Weights of a small image embedding model: width 160, 195000 training examples.
Rows from block 10, named by matrix and row number. Rows with one number belong to one neuron. Each number is 500 + 25 x the weight over the matrix's rms, rounded and kept within 0 to 999. All counts start at 0. Numbers have three digits each.
# gate: MLP gate (model.blocks.10.mlp.gate.weight, 416x160), inputs 0-159
# fc1: MLP up (model.blocks.10.mlp.fc1.weight, 416x160), inputs 0-159
# fc2: MLP down (model.blocks.10.mlp.fc2.weight, 160x416, transposed), outputs 0-159
gate.195:467501499494520446517483519470537462531490522500506488526514525527491516490499497506507481526511479497471474471504508536518501488495483526509465510500476529511512486465516525500515471480535515495466509496496489458477482478522519500541513499467509498440519481486527474516544494466491517505485483480521476490486480480525504521479539475503504475510520492486560497495452516516524490491469525473539512489547518507523513476498507486484504502500543501515509477482484499496520477522534518
gate.196:489547481487503521488512483497478501493487483498498503501483494486482512537504503530489480509495534499469477486488529509508506493506482504478524515519482490481475471488547513518496486495456531506521491490515523508490485533504515514515454466494486499495529477493535475480485520499498508499515485496534458499507499497534494485542508475475517498525496516472514525460493498500512507489514487466506502498475510535492501482499520481507489530528516520483489508470494478493531500512495502
gate.197:502501499498499499499499503499499500502499503501499502501502501500501499503500498499497501502499503502500502499499503501501501502501500501501500503502498499499499498497500499503501499500498502500498499500501501495500502500501501501497500500503499499500500499500499494501499499500497502501504500499503499503499500497500498503500500504501502502495497502502497499501497501503500500502499499498502505498498499499503499502503501499499501497502500500497498499501504499501500504499501501
gate.198:542481535452503537441538479497525526533482446512503492510514481503470537523505497525539442494518590530465480485507456428468526495489523517494461491516512530499465519415547474586526477557492537473532492467587465535526541429543528547459538521529490538528537525484503447506498556490503506497496547505482521490518437532546456439514534421449491502488512496494487453460519501496503526516550459460462543466445507473496501438468478513524584547483517477439545519473523478500509548524496515
gate.199:531496531495500523485510506512462476503520463492477503543487524479506509490517523508506502500537517495506477491511496514490523501509496492523518498507509492502516484479522512506490474499487490508481494494534493505498488506494495508489497501472505498452515518516512498512501518480521499520492523527468480487502506479509527528528504489517505513516473505508509531505502508505493497497503472484504514511480524475503487493498485496513491527504503492487509504532494498480511480504486489
gate.200:477537506437495487499501454485554453510503529455477495499494542489481528505473521556493490487502542466548557518466487519511462494539485484470500452500507469485559540496525490548487582544515520480491488470489451516443508493551498516492484459504494481510511484523506476510480514488465466492517522516554511513476511496488488503450555526466495524514500485475487492486440470506495489451515470509559519494530503449488501490445506497527500493534475545499506451459488466525494495464444520
gate.201:506504510506514525526501499522532480523485481509488497517485470506513518505508502503501498516520480528496514460514532507497533518531494459497508471478497481515498513539518483508489464495522463498479471532532510482487490486498517524512519497515521489519457514506475469509495525517494507470494493494495457499468501531513462498503492510519511505488465493511462530503482464521476494478490527519476496524506504502507535559498483480447509485496487479502500541528481512499477479491501544
gate.202:547468525456485524507493583533523468572494516551434512533452542516496555523501559446549496494484455472554486461495467496493533593523463493472507489501508463475467517487483536495496476547464506500464458555477523515519486462562555478494494491547535498477505522544475507464539502477483524498517471522521562480510471407490553501471427475526502490477445526500495487427501505467499492501472445555540487476469505512562431457510486545485541549518452478536499456523496540499422535577526489
gate.203:508506491510527491497504487544491481484486493519483503469510521539506505497478518503501510503481477496484488520505512498472498495513500516490525515486512490499511521495479489487488510509487477507467514496485511522515489498481513495499495493482511497537505500504506517513495516484521505483507519477509511462521477500503471483518518514481525519502497513499508504488486512526511513500492533505497492500499498491533501484518517519496500501494506517492503475478484502495517532490474510
gate.204:498500501492502500497501502500494501497496499504504495503502500502504500505501500507501504501498501496503501502498501499503504501501502494502505499499501500499499498506498500498501490503500501502497498498501501501502500497503494499499494501505496500498504501500498497503502505502503496496495500500503491498502499504501499505497500500499496499503506494499510500497501502500504495501499500498496503508495503501496499504501501497501502500502502503506501498500507491501503504495501504
gate.205:524476444485443407520503483519482458518514433529501513511503499515483475547575490509453457510552511500461530499455448545446496509480510459500448483486517510512542522450517500493458464495518530441515478491487457498459470484513467619430544561468534462480508509577500477572527532559518522504571505551449524457533549550475523543503481479463437525451567463513481535483518533562473468495501491490451515545558557555456522470546465524477476442520494467492505542521496546501440498447449505
gate.206:494491521504475460486496486513524486503537511499501531464564545519497503464525507514512518485472492540511474531537483506488516464470445501498556479459489507508463498482439478495511481523491467505562487446514530528499527508494482545477468481543490505486530511469480486512465466510490553512499510509441536499499559498423486520501544490519467517506509478490470491501501500530551524473498538549487548516507477521486497494510498504532474499511502493459502546489497485531510534472504529
gate.207:501490500508479503505503487514482505508501521515525519479500527508495496481478510501512485507472510511481501502508489494499513515502505493498502497508489491502515491519491491481501490503471518510493472501504486506487499484483500490523496500503506476505490512497498511486497500498498520504520472511485525507501517517501505504490491461482503457486498506478521493477522503506507507481477486494506497512498513491491509504482494498518513499498488486478496489492500481517490497511538492
gate.208:491507495506500493500508498503491506501506495493504501499505509495503505500502499511501498508498504501503504504504503493498507508507496497505506502502510499490507509499501493503512499495501490497490495505498496494497498495492497497495500496505507501500494505498489494501507510499505510496505490496499501499499486510513512504504498502500506502506500493503496510499497498489495521491502503504507488497513500500506506498505504496499503506499498497498501482492487490498506497495505501
gate.209:502520526429512478550534507490453501452502494410478498493492530492532511492491519531554521516513545484455489573513515524533528486495497474473509481544468513529499495489456529468494498562547520434496492477517469507466514458456478493452513510480526537471529576489467529450492540483456475555561518430452502528513496527534423526510570475460493542519481478518521565475468434434566501422479475513539545528515505520462455493563507576470519530513507441539460540511455517505539576509515545
gate.210:453454483514460457516521489478536521508503461455480505539464519482514494457441454515491438468519486505503440509487505515498558523502484541524514483479525501522474535511487556562510491510504521524469476497506492526514464476495498513520514464486526446528499512493539484482490504459471508541557485523552484556533476558459531490452520542457502554536513489428456538494544487484542516495553495521459545565547512476477454536471538519499479455516502512486489451505544484501493504517593472
gate.211:519524524477523528453516549488553466480482479488533483485490553480523497461492513516536503531515488493453498444480490532528520531468512524506478501499497491496490511489471507478474486518490516544558475507501475475460462559475483512504511486532506495526504518500478513468521501504499507483492473475533482507510532501491499485531501493528513490461480496480484497529551492485538474532552519492524531500503523489468467492486531526507501530518517515451486476542540491479509518488525450
gate.212:525487556538470497503503497519550462517516466474485518501479507526471506530437477480494534493523524505494478489570495488492452412524467545450542475427556513435413459527463476483450510509471541526516465530451444520524454459542550534536484526539583524561525423495537499495505519437518483535514479509519488510526475497466450447553527509517456556516493483508476461492528524497482524531494501555534559473463592500517486507494514533457489514488517549430505501487429492424496516489499533
gate.213:483522526449494469569506533519484433455459503551467467569414533529465446496483477509496469547508514474493481533437474497404533478532508458517569599497576451542454490504484397453518496502542517446424410407467467484494468464516427488493481610491549533489564450499518503483498513518477529526522483534627516506524539475540520537467515503560540509523433380486532489569516554533525463494498512531530488478488513513489473526481475506481452503481525494419532501583434475476533515544520517
gate.214:502506492504490503508485495503499486492492495494500507497508502501504494495487499502500503500504509507503503501503504501491499502494501522506503505503497495491505497505494496498502495498500497495502495499506504500490498505493499503509500493510495505488503504493506498517499490490501498492511495495500516500510514507506500492489499501499502500505498504513501496498495492505505511492492503500495504501500491506492514521502503502499484504501503499504499499493502491494512504503479504
gate.215:476514549480458516462478534522502544508459483496555463428549471577459583460444576465549504523455529497518508490487524469473549453536460484532507561495539470460486485520492547565513520436529477523476420553461496515525485475435501496454476470538505485517497599530497446453466497527479513504557527495487505530524521482487570519527561479480490532465526428442528500536516498451514526425453497495503439565491480534459521490512578491515557593585477517513492490535400436499523525492482499
gate.216:515453475452500508461449500482501522498535478455488482549546493495462535507492506521481489546484510474475518490497566484480493492505475530506513494462481466534490490482490490523478505539475509470523408535497459443516476505510572510549497473469495483468488463496493515507518535544506529559512479477524508559514509498526484451485513505479501500554445479474548517511500523518519512532443498511436564512482456530483536529490588505520542515587504519516527520429457465449546496507479533
gate.217:494513484509516518500480493516500479501505504503507514504498496497495514500500491497506495491514499502501487503495505490524493482507502493495496483481483508494492486519502486510497502529498495488505494488496494484510508498517487495494502497516501497497504512492489515512501488505505496491502494497518503495502489503493486505518505505520503480504514497503488515483487514490489516499512511497499498505487511486510507510492505513508491517497498502504482503503523506500497511476512499
gate.218:491498545544491529484494469537431485493483522413505554464480495541520497521445466490457500482499496489546476483491483482530451495484515532535517476483509480523405497482430457462480502507451448506486520425505532509458499551511519531526506460488515514495586515526523468504538502479457519571492498491509448543489523535557551482531463543504456481541550420473575556567513420539484461501444483482517518436518529472543525567499522553454495541536496542490540516508538531492561514478454507
gate.219:503503496505506490508494505503485496502515483510516528497498494508501496505509498500501498501495489501502518522501500489494491520495501473488500500499485500496500488513505497515501487499509512512500508510505493501503496510509521500494482500509510501506489504498478496494472507501502498506508516509513492500507495511486491494498466507509506499480503492504508484488490496508494503498504523509516498502509493505523505485498501505498478499516497497492515520501507500496488502498481500
gate.220:472485483477487451490508511479454443467482548498523544498544491477532512545510538483516439542523475539440521474522459514475497509574552473535535465507546540553536497487523460536503486459507519491479491492525504510558549468487499466498451549474554499549514510502527483475464470508456503542528519562526507494470456475482545502465488508506466503446487426457478478548439544502451518461536539524523439563501505505475507525503533476522440553475513476479500509495516493521408454549531525
gate.221:522528509497503483443498497446502529495440499472515539553437493498476485448528459450508508446507539543515496448486436500568503511498475492473441531494545562524502485426540466570513498490469518525483483532474479510515491536515523554474474482462488552576582536448491549485468520473507489487514503461534502547487487499528515505527454515526470508424520497437426500489508532500524456504425479490516492518489501551542573493563499561479532500465501497397470480444463510531448464519517521
gate.222:488502491483490499494504510498496489497508502494506485509521501503489492503486490492501506498503502493492512510490511499485502492501504504520494492501508496501494490492502504504504500505502497485490501491517491498499509485497494495507501500491486501489503501506483501507498503511496504510493498508493487510504493511494487496518491496498492497518502497499495508510493495495500508499491495510507495500491488486484515490500517502488486515507501500514496507489497503498495494518498504
fc1.195:481502527523521518494496502514476501500471409485539495470487537487492504500474488489513499528512491500522522487471476509550480490488534477486517486534471531483493495497530512490517508494532498517517510504485499492509500480506526519510501524514535514477473512476490473492507484482479497502515473523508527514481520510519497480463468511521499465466518516506512494484493503504478536491485493505511534518509527498505511500497520521494470509477503485502508476511489493518508475460553515
fc1.196:536491515506488514473455461495538516506503555540484504518512523500527527494446484530489501469515475492517510471493499490495501506496502505487516496530484499532489498528547479495529509495470495491464491545507471490464511508472496499501501555514479503506470496487486494514510510496523513531489469526477547489462498471490520534444499478509501497513497504530454496526475491531508513515495491497521498463532487498522511533474513519488468497531534516506484484498483489490503519490491484
fc1.197:499500497498497500498498500501502499502499504501497501501500501500502501499501502501499504501501497503502499496502498502501502502501500496500500501502499499497501500495496500501501501499500499499500497501500502500500501499501500501500501499499497499502501500502500498498499500501501500500499498501501500502501499498499498502498501501502500500497498503500501498502498498502500500498498500500502503502499498498505498501500503501499502498502504499497499498500502499502495502499501500
fc1.198:439519474521512490422495514503506519471521497522453523478520487498556474450481526477469540454466514505466538467491472442513486504497514486542534481450498503453586529595500554461478520522505478521437495541479555521483505557512596503500510539507534484478526480516437509515526481483423479493469488474565494460514533503504495538460451559496485498581527435501516433461507486552472493490500548546408584485543547491524575507510574539532469486499467478542527429522525459527425437479564501
fc1.199:460498500508528486492497521510512496521505493505508524456490479542518504490507496527497467497510491508521495490491506487486533500481532505519507514516525500501492514496470481507463510508515494471542502484499508492510470479469462518518507503505499491497501512516471521487483501470517506482511453507512511475511507481509508508489502512511497487521512467511505473499490495496494490513505478525507505509477506514481510532520495477497490521523500515497483513502482503479512486512532502
fc1.200:539499497518508484543450520495514509492469515514500498506509540544521460517545505488472516508480540490533533458502516546467467456485508508520520470499523475494462530462445510454517473509501486507463520532502516486483521473532511473471507464452500474478528470492534539480514522437500536518546474498526458485487456507503486520507458524522494490495490481496497480493471527488472521495520501495549514519479500525468487560517489549496497515474488479517507488505510468513453522492461487
fc1.201:494478492507489462510466524499535484518474510535498512526476489501506521487494496513487494503544502515488468462508493507490521483507533482495522518462515462520520500545519468500498491473498464511491513538532502520493503518486513486489509533508497502487503509477509525500515517496490484504508482499510474489470498529500498451507543495501536505525465523481512535533493496479523486514491488499472488523514502499502512536510515444507475463499468494517489508512460487469516489490481489
fc1.202:527511516473473534491534526468483448512510513480489490509472528490527500529521523465500510518509504447490519467509481519507465521504443458501483408473536521494452519432503507527493522573494568538465496523543566505491453445540536517510520514532479484502525503484515524462540483508474511495507544519505490484471463475493467504451484449461536495500513519564478486520570519520501498490515464617567485504430560469498444495444480486542489472516467506517482535526488514485413536529468497
fc1.203:497491527507488510496523498473519520527490475507488532528467492504483510497497473490508521476497471495522512497531491496498497514498513481495504483517515497486495475488529505512486485513515525485489488512526485500492463502505514463495479484501491493485518486502499496498500505488475503521490502499493508506493488524484516509486474482486481508490517489520492517493522516510517497473514465502515484507479513531470495560502488478469528513509513485516493511496497480507487484517508490
fc1.204:493504493497502498497491503497511507492501497508495497501504497513495500500487498489508490504501496492498498511499506503498496507494505494500498506510497498492501499503497502502510505503503493504501498499493501488498506498501490504508497500495499498504507504503498508496501507496500497503508505511502503500494491496500502506504497493503495501488502508498496504502501498502510495503501501511506495494503503503505502499502504504484492498500490500492503499499498504507505500502496505
fc1.205:485486485492538466486495490520502509464475534489509542477482515463455464472514440500480453438561480487494429519498535528455478464457480499467535446522500522517544576523463552445524506469505547531561458501474517516419479584567529495484556495490520450492486496508464471551531552482469534501500534502537527510507520447520528552491531540507513477531547480431518517533551526542499583541506498500469463511475572548527568486455556482433441517455590493506488432517501515441456521388488479
fc1.206:522480541500508496468524507471523534478502517459519469505471443472476514511487503556503468535499488505473492520502480516458539536518476500504457495498516495509467537523532532472451526470517505503479461504516505439520510510524475481486493534493482490523470455516485505477473508479508490435488532484505501497504502492560422550502521475550511512472480506498494535462492504439525462504497502512515497509517507493488512515484467465467515523512483473503489537498502482520504526459472526
fc1.207:497497483503501503516502526502524476498497502505469496503521506491504497519484493521497508494485510504477523477512483497517483503507468504509492496477479502498501506510499504523496523496508476494477520495516518502506494515477530505519481520477476500498503503493515479513493509499494500503492501517502505496519503480504513521507501499503499533512515491505486501501487507507492499475524513504488489467517481510516500494492510495493496504493502481519515502493491499493508520493484507
fc1.208:499499497504507511481485496502490498498491505490505492497511501484497499507493503504498499504503499504507507504495508509490502503488493502504492516498493494512491508507496499491486493504508500505495501485501501505509506502505497503500500500505504507500490504502498517497510489492494502495496504500507502501497507478500509493506487506500491502513512499483496504502488504504505501493506510498484520499497504504500508506506510491519506495502497512495499499502499501498517500507513497
fc1.209:478529441459479433449535505541500528480442492518474556440448436478477518487506491494492509525463464509504477470480549504551492455480493547500524571530551508452518562581500490555549458439504521530463567518477465536510461494526429505568525516493577499528497469499489472452472467458506500555456498543559478488506518488449549487510473478534535488512517503486475514501515524549528454529487512534559468488507485541541536525481516462480462447505469481504511490489495575493523516519451489
fc1.210:512462501493510445478546526530499505492421518531492506445468467489524471496468550516491441492522480562515486503513508496529534559557472442510521447440499498486480473510563531480542564507471501481481520512518464461499525480524513480459493477466445503530492471544514512490516464544499506488510491517516525436517492491493522470539423476492509510525508510514457508454472552481543522524467447510516488475497491492474521508491483555492542495524514478524546464493490441497517462522466451
fc1.211:545484517492527476555500526524463532509487515492454532499507434503463483539505511475506511454487508490514537521483492482494465468540466525501508517492490532526513537486544475527530496474520501474435524494507509484521502426530500486505477473471499517482526462492581490542465488533472513495503491482494519518514465522516524484438513509483501454516493505457509506499487488495479518486542514500508497477499474523520535501494489474551490475500487464542485520481486518504477458525456525
fc1.212:467449529515479551470530469515480482499518517461491488499523512533499446550473467502458534497525508517501523547500432513435501451509482563478469533457511488510473494440539475529530501509487564528525458484507484524448402446509483527491547506553518524482479504490517531508462558475560466505453506508522550458498494486450509499493505559468497518423504510461490537547546563537474441475480446522468448446486547503483523455496407506467505459508512483510488472533533489473480500509556554
fc1.213:491514510429502448526484492538506442480487533559487533534427568537481515521456467525509509559502532459504531523467493455410505497513576438514572568477509484542478455513455467458504478511491511464499439397459455488482493444503483512499537554483547499475529477521527524525477534515480555479531482484559485504534523461468483558470518532505551472518433388535601553575471532464511465469494559487516571515491546457515491518504379511476464503482486505443511523597481521487557461508498529
fc1.214:497496505505497497498497496495490499494500502493515498489510489498506495495495508492489505500507505500499510491489500506501493490497497499492494499510495493494491501500500506494512483506494510506497500499497506507490497510505497498503502504496495501505492495491502503506497497498505490505507496505501510517506501501501500486493499510504509509499499510504503497504487505502496513502502499497488493494504500508494501521497507496504499512500511501500507490509497503493506505508491503
fc1.215:517482466548487515539498451531496487493448480527479442511524474474522464500530516491477500489497536461463419514461532554482469540456475510508540524503491515530542496465425495459491526515552494498477527500516434465497548495533470550524499536501493514533436491483556472513488471548490502525448464510508474489523526533627472509473460482479517512617552516470460510495490529527540579548505474544510573452523491434499508536531468505562492503494478459457527419560474475477514557482484499
fc1.216:457465539454511551474511547507587519482515515491512476513559488486513534450505481445481539479502529493535471487487497541499556473494486507533518474478489513431470490479516472469518578395530524504467578486496584483459471438481486502459464504531556566528497558461488488530492441461510517471489421517457493481457451486555525466501491483530544457540553505537524522493480457512482580506528516486538478464489485474498496460460551523556554574489435504507481495543480505536537499453556575
fc1.217:497474515487505486512522496482515515493498508501483480506508507514497501501507504491474490524479499496494516494497500509482521518481494500496507512517504482504510514476497512484514499477500516513491516505504505528501511501488510516501499503484516488495520487504497486494511504508484507488498491498481506502490507491498513490464493493481494502499478510503519496513518483493513481496494497499505505496516487520492488496505500494506513487503488503488509492501484499495489494532490511
fc1.218:459550455558510517533514492515549507493482507549523538461454501478474409513490473457505463454428524544426518548516545530461489448461521451595415508476515503499463500467457482521477535520505516517519545440523515452489485482528496554496486475508532457485514452484566464470520499528542455473467506486533470488476471476506526489534527530466451508486483528495485549530542483512465520467496380493474526527557538478486494553442513548523544542518452476485521558443487499536512448473537462
fc1.219:488500498511505501500493509509476492486505480509517519509487497515515499500511497502502497502492491495505519515496498497500488524501493473496500501495500502492506497515500495513509484508508511518497503508494501497490499516520511504495490501497503511504493500500484491502475513503508492504505500502511505514499495506492494496503483495504493498479503500506512488499501492518499501504513524512508500507489494490513507490502501506494488496508501501495509511505508496495480498496489503
fc1.220:466521535490470490491531539574470465454498479461477486528528548452487459496500458512506506485449479412482493504461498491521444494505488547469478466535475488491511511506499516434512527562538486461551521530482487456457414472481533535493552470510504507521497485495524537522494508522577540522575468480480478530522478521511518516558495519477508505422499515490500509532516488543547506485484513512506529465456463483515537476472521518504563473563547539517537523443490441488537509498387518
fc1.221:505470475481539539519497569523584471484502494535544492532505469540493509544547477500512495518537528513485530543493523564500487475531538505494564455484483461486495543508463465482487509526513476443491483492560495517488483517442544541487476440483486472511525505454470476394488522483568457477509499452545507496533523522512510508503454477564507482579438496520535542480518437488428529538514552593496575525457482415497450492481531434506508507492407422542525432527455493454508441490512520
fc1.222:501497507505511502509502499502504516496489489504491511497486493497500514498507511509497496504494499500508491501503503506509501502497511494496508507491496497494500494513489498502499505499490500513497490511496501506497489500508501494505501491506513496497505492501513491503493509503498497499507483506498497489497507499512515503501503504507506494501499493496505507486506496516493505489496501482503512504489503521489500501499510495501506488508485505483506487507490502501512507470487502
fc2.195:570511447495470514501503505488523488510521526547500472493495484516517477475527483496482525508521519534473490488459524500456502516471480499517485496486522492498472481497501491532496526491452516469495516467490499500502517500505500530512509521504465505471521487544534495507507511513516474503528543489494501484501494502486506503510489512495474485519479500476462520507533501548518479507506526510487496511488455526480500496487498464519504507514495505461500511491494487507512521486480484
fc2.196:516496524520542501495510508499524520497500486488500492510517484476510479503510529484540526487488520491521506491520468531524503495529490532512474480463532506462441508477435510491466529482518506533507513498528528495528483482484478521525497454459507508492494504486512527489476459514490496484487551527514448550484494494509507477506520528486491484513505486506515505515524460508500496541474500498506487527487475494470488464525497507504507501474508444491479480506522466522526508487481547
fc2.197:499501498501498500501500498501500500501499502499497497498502498500499500498499500498503500497502501502502502502499498504499497499499498501499500497500498503500501499502501499502500501500499503499499502500499500500499501500499500499501495498500502504501501500499501505501501499500502499499501499502499499499502502501501498498499499499496499501502498501497502499502495502500501501502501503498501502500501499499499500500498500500500497500498498501501502501498500502503499500500500499
fc2.198:529437519468506552552513498460473546498487532544496510510535503433450458500507436464514488507506536506504485530566556497438521507495486490475473539509530496537422455435519509576492578446488536481515501511547494476465572448555493573483522536481459508454503528451472465511511510502587504480477498527421494543483433506454497490495534532503496476481481515564499466510465493491493483505526559467514509521513417477499390501509532528441524485525476564539476531519502489445539516527507479
fc2.199:529501508497466520502491508493508498483521535487488501518500508548478499507499508485520515499480501492487528520504504515480455518519490473498478502487475506492494493493503510510513480499506511513484485501501516496500504514515484465476476531519513510516531486518492496501487491479492489505490524495503492509514482508500509505510512502521495512491491484498487503499510502507492505509480516467520472483555487481489503461492532532501496486478499519497495511490511492513484532492441504
fc2.200:488492531477487542503520479492481467525516492481516453488492539512528478469474447496508500512535479510446482527499491490518516513490487504472518525490527517507506508528518527553461501526499484498536501472539457509463500492470489527509473502517529506553532527443536442519481498517513475566495493512483488468497467458532452489505518489460506461478486519511548498498492510450500474491521484520533523538491508480500505497499513470515511507511540530505507458473528546454501446509546500
fc2.201:500503531507489522453516489513506469482484487489488501532525461486496477532515497453499458509481491490498541564539493514476481510498495531465491517518438531501509504456477524503508532493517500483506483466469522496503497522526499513502487449477512494477495457505527518483504491482491505518516496522486507527522512502485485497492471492516494498478532492501509530491488509488514518517541506475545493494519510461508491460506512512473526509496498513490481502468510530528504507503505507
fc2.202:514473436436501504498489500459466539447506473540505475489570506512462475534491495479510465476471492526476558479505488488520542425488539502504504501540519460531537449554473519505499516507482492489523450530464493566495528500494446469470531497490485521504444502463506503506449494522540479528439508447511546479540475497470477526492523527567539497544498480475514523481536470497494444466517494520532502506545535536460588530490472521509455520471475489491478493537540499468579546506530492
fc2.203:524477488520502500517518507495504501478503491517481480490522496487503497472474545501483515519503499482504516490505505491522514496503478523501499510496493487496513519514505505492486510471509496510503554490441504510500497512489479512492494514499501527506485525487492516505502480536508486499490514494516496499523491506516456502478524514463523479495490525485500492499465488519493479512509526520450490498515501474513494494539494492518494481472494510493516484489475537490508509509475512
fc2.204:503492492499503500496508503503498499502493502505505500495506501500497500505505501505495514496502494505501498494507496499503504494509504497503501493503499499503500500504501504492502491490506508505501502506504495500498500502501501498493501494498498499503504504495508498498502504506502506501502498506508497499492501506498491498502503502491504502508505495496500504503498496501494493502500499487500502496496499496494491498503493488495505503505502499505503502501496495500496501501494499
fc2.205:466581585471568545537482537510505513480467487496519528514500494525518446489425473481570486488523526486478538484472467477509432462533452598443499587526541481483491428485549469583470466549467475524477478487504515486554502493459503457473422520458475517471560518471483542427470481498477506474509531480575452473510484514483501488511453493478564510548485521528542498457518512473479491476507527454477509518480465518514484548546482466503600478558479559522478569502533459559419495526479469
fc2.206:500499487501511460525483525481546494514504519512443510526520497522506481497501510512507483512484474481530493476483539490494491459489491505496520513517490525505530528476533500503532520533503514504534509492503460503504446509493555531495492518506443509465473509477490419499492485485464501503539495474463519499500510497464533467482526531498540517518482447514496419548509493466515515548493516523489510502518503472506531492483512497501476525492479532535541482504476479494481464502510511
fc2.207:500505510496503504498489470507482522514506501476513498476499473508494505486485519504509488519502514510513494513503506496500527495497496484484510491496498497527509501505503506481505504504505500498530475488490483502490506488496485502509489487496511486514491495499488485503506491507506493520511492496502500498512508512502502511502507501496491490499514493508515491465508499502487502504496484499507510534482500479502493512499497515498498503504508502500491514506527496486504507499504479
fc2.208:498496501496500498492488504496498500489506507506494497498501503509502502501498495499507500500515514491489493496498487500499500495511502500504514485507489507491502487508496507514495502504495494499501499505504497495503490513502511502509500497500496496512507490502502503500497506506508504509502494508496503499514503497506499500508508508504489495497487491515501500485520503509496495495500496502510489499503495511485498497489495506498487509506494490497490498496500500496499498490497516
fc2.209:513514495508489545460556496482512449453488525515461531555535497399580495519455447519485523460535544511478508516505504473462482520528522440501476481539500485507526482402499537458480489529504537529514504508574465476503498511485529537469540514527522520485525545478516528510524509526487483446557508465473461542503460511532502510481547493463507536474487470550485433472509526504474557443487500510491499538512525514470477441509466499459495595482571461488446536482516463455462489494523484
fc2.210:485526474520488516540444499595524504501521527544534493523525492513528534532522516444497522552435473456570501468544469511543510475543497544499506548489518511469513440520493498499472511497518467459465493493503512503465493508525494479554476537548484508446464521420504483509488553448453488409479467491505525534486469530539535471482552479513505514455492496502546483489460481473501468501445510500503506469498471531492454512513496481489463513480484507487478538549482529515476530546497530
fc2.211:494493490505509491503501489473522474496565522510507483487502489483512506497472476495503529507483496520487506474519501509527509532519513497521490486503489489526496511487498488524471490546542529506510515501451480507452488519519532540479471478511512488500525472517476509521475485504517476499502515505503475462517561512487443501489455497471471464483521451510499494484490482502548477502494499512488499478547518519473476509490513523528496538487487555465498497509446489477547516471549532
fc2.212:480495495468497452456475518503481539526528502474506528479432530474527497520526498532489505476491545503511467503501505461487543520512476487425511391520507475485514530498509539475503511543480474531497505512526536578508506537530508454441460478524512509489528525431449483521523505540544543475507422560415453545491542469490488532497508464552540505542517526461488450509487468500518503505537472482505569492509462514500524512497605500465461519460440483529524514478442531513501547481491469
fc2.213:517552453492498494479507516529493482560498470516508522474530543523495450454487519486474537475507485473499491554511458503480463416494494547434469386547483419467539468502512484569453416551500498570450527533514597472494448544442561471502485504485520514472472535471460503466514489489506494448385512512457517464521499506512546477529463451531529502532522590496472484456496530503434602523522458514558567524495569532477559475517664533446548453502460546540517522487472486433493554484448509
fc2.214:494508493496501509494484507510508515500508492512488500516492512511487505498510491506500494507501496500494478515501503506499505498490493495503505498501503510505495496496503500498499510506507484498491499496508497496506502501510518505498492491516502487504499497519503508498503497507500518501494499499500485491496491497507493501502492492507488491511495483500491509494512494502504502499501507500499496494487497505495500485492496516510510493507493502503494507487513489507502494498501492
fc2.215:446481456429541516452442521448490529492575456506475534510539543572464544489466485465536507511515517537458538530475492485503518448529506536535448436532481477465490493580536524448469482475489519452516609448501509566506501540510531454501496500502517499511527563535487538467528499542510487482514473537472509518471537469380431486495530552545514507411479541547531460507511455498460467500485486425500472522534471464490506501488581490497535543530484558484519534481498523507506457464470461
fc2.216:505505423481473514499507473440444539517514470508484525420494469511510530530490467504540508499484527520487481517517524492547536461467503519480509493497508508587487491516528528525442479565476478503451491481517460513462427527470496477581484476526485482485500491540515512479519561545546487456506478485486461482466459478430463526539552493518541535483491486494470496530533502528572500528517537519477529504566449539458507519542480497456438485559510529541510462415523525502504498476514489
fc2.217:532500462496524514446478513518486489492515490506471514494498473489493520529494501492491517496507495495483508497512503477512505476513522493497515457471476531490499487524457506502486509517507507489516502521495507526508525500501493500487491483503475493519503518504494505480488508513499511507501495483498493512518497498495495505507488502527500509484519513489488502516493513497500526500522485511504493513513514491503507516487513489482495511492491501496494506490508496488494504497507493
fc2.218:482451494462479482510481531474513447523481505435482542494539540516534574542494507532491526556574425505535478434481486507539480562476484569467449514545473465491500499495442505493507535517478527588487457536457466495480493465496504504462508518498537493495539493513491515497540420446457482523572478527443498491498447533489548468476456505502512523502514433531523553450497558486527442572510560540554481487494498493498492500554470432500488475544556492554474431542508433455474519568474505
fc2.219:503513485515475502500527501501497503503499507508501496499512488501491514490511514490504496497505507504503480502517494501502501489487497510520490480506508487514504507497494496489501495509490501493493485485492492510514497489502494487521514502508512490509498508490512488518503490499480511503470497493509522504506487495507488494511514487504497489510509510498482497513499485501502482502491492494512500500494487495499494511498486489511501501492507487517503485513499507496526514507497502
fc2.220:437427438492511408594456454460483486506544497476508480490534538513514529514520503517494524525506532566523462486445549486532516504472498564508484487544523446491473519506456469473482462476471473489435503476507484503557497536509532470472491515495469485510465455454498525488478492547513531550518479484562503527490555495554507503472454544503502570517572509479485509554446517481481434528425504448525474529495492503542519473554515488504515522452537470536491485519518526506423503552517487
fc2.221:581539499458501417522556468485522496559506478465465478533575500541442544539481496498455499512516533554512488533550486479503518548509502433492495518489459543503476526458527511487501472530550460483573384525458478475535532517568504531539496486444517566492499493530500480469492472461483504539472495517468467468445465511514498555536555491457512458428522452501431467489453468467487484559576449489483492470452533497495554498573547524492468514514518532530466496528521525480501454452499489
fc2.222:495511488499495508494502500495506487504501484490506489490512507499503474507489495504535507482515514497477508491501513491486494472503497507509486492511505506481502497482517492516504493492510492496493507501517502487508523504501498516505491503485489489491492500490505496504505490511498509502499486512502487521495476507489493495504504498506493504517498511522499494512504492477521500509503497516489475521510491498504500517512508499510483515504506495521510509495511490504490485498507489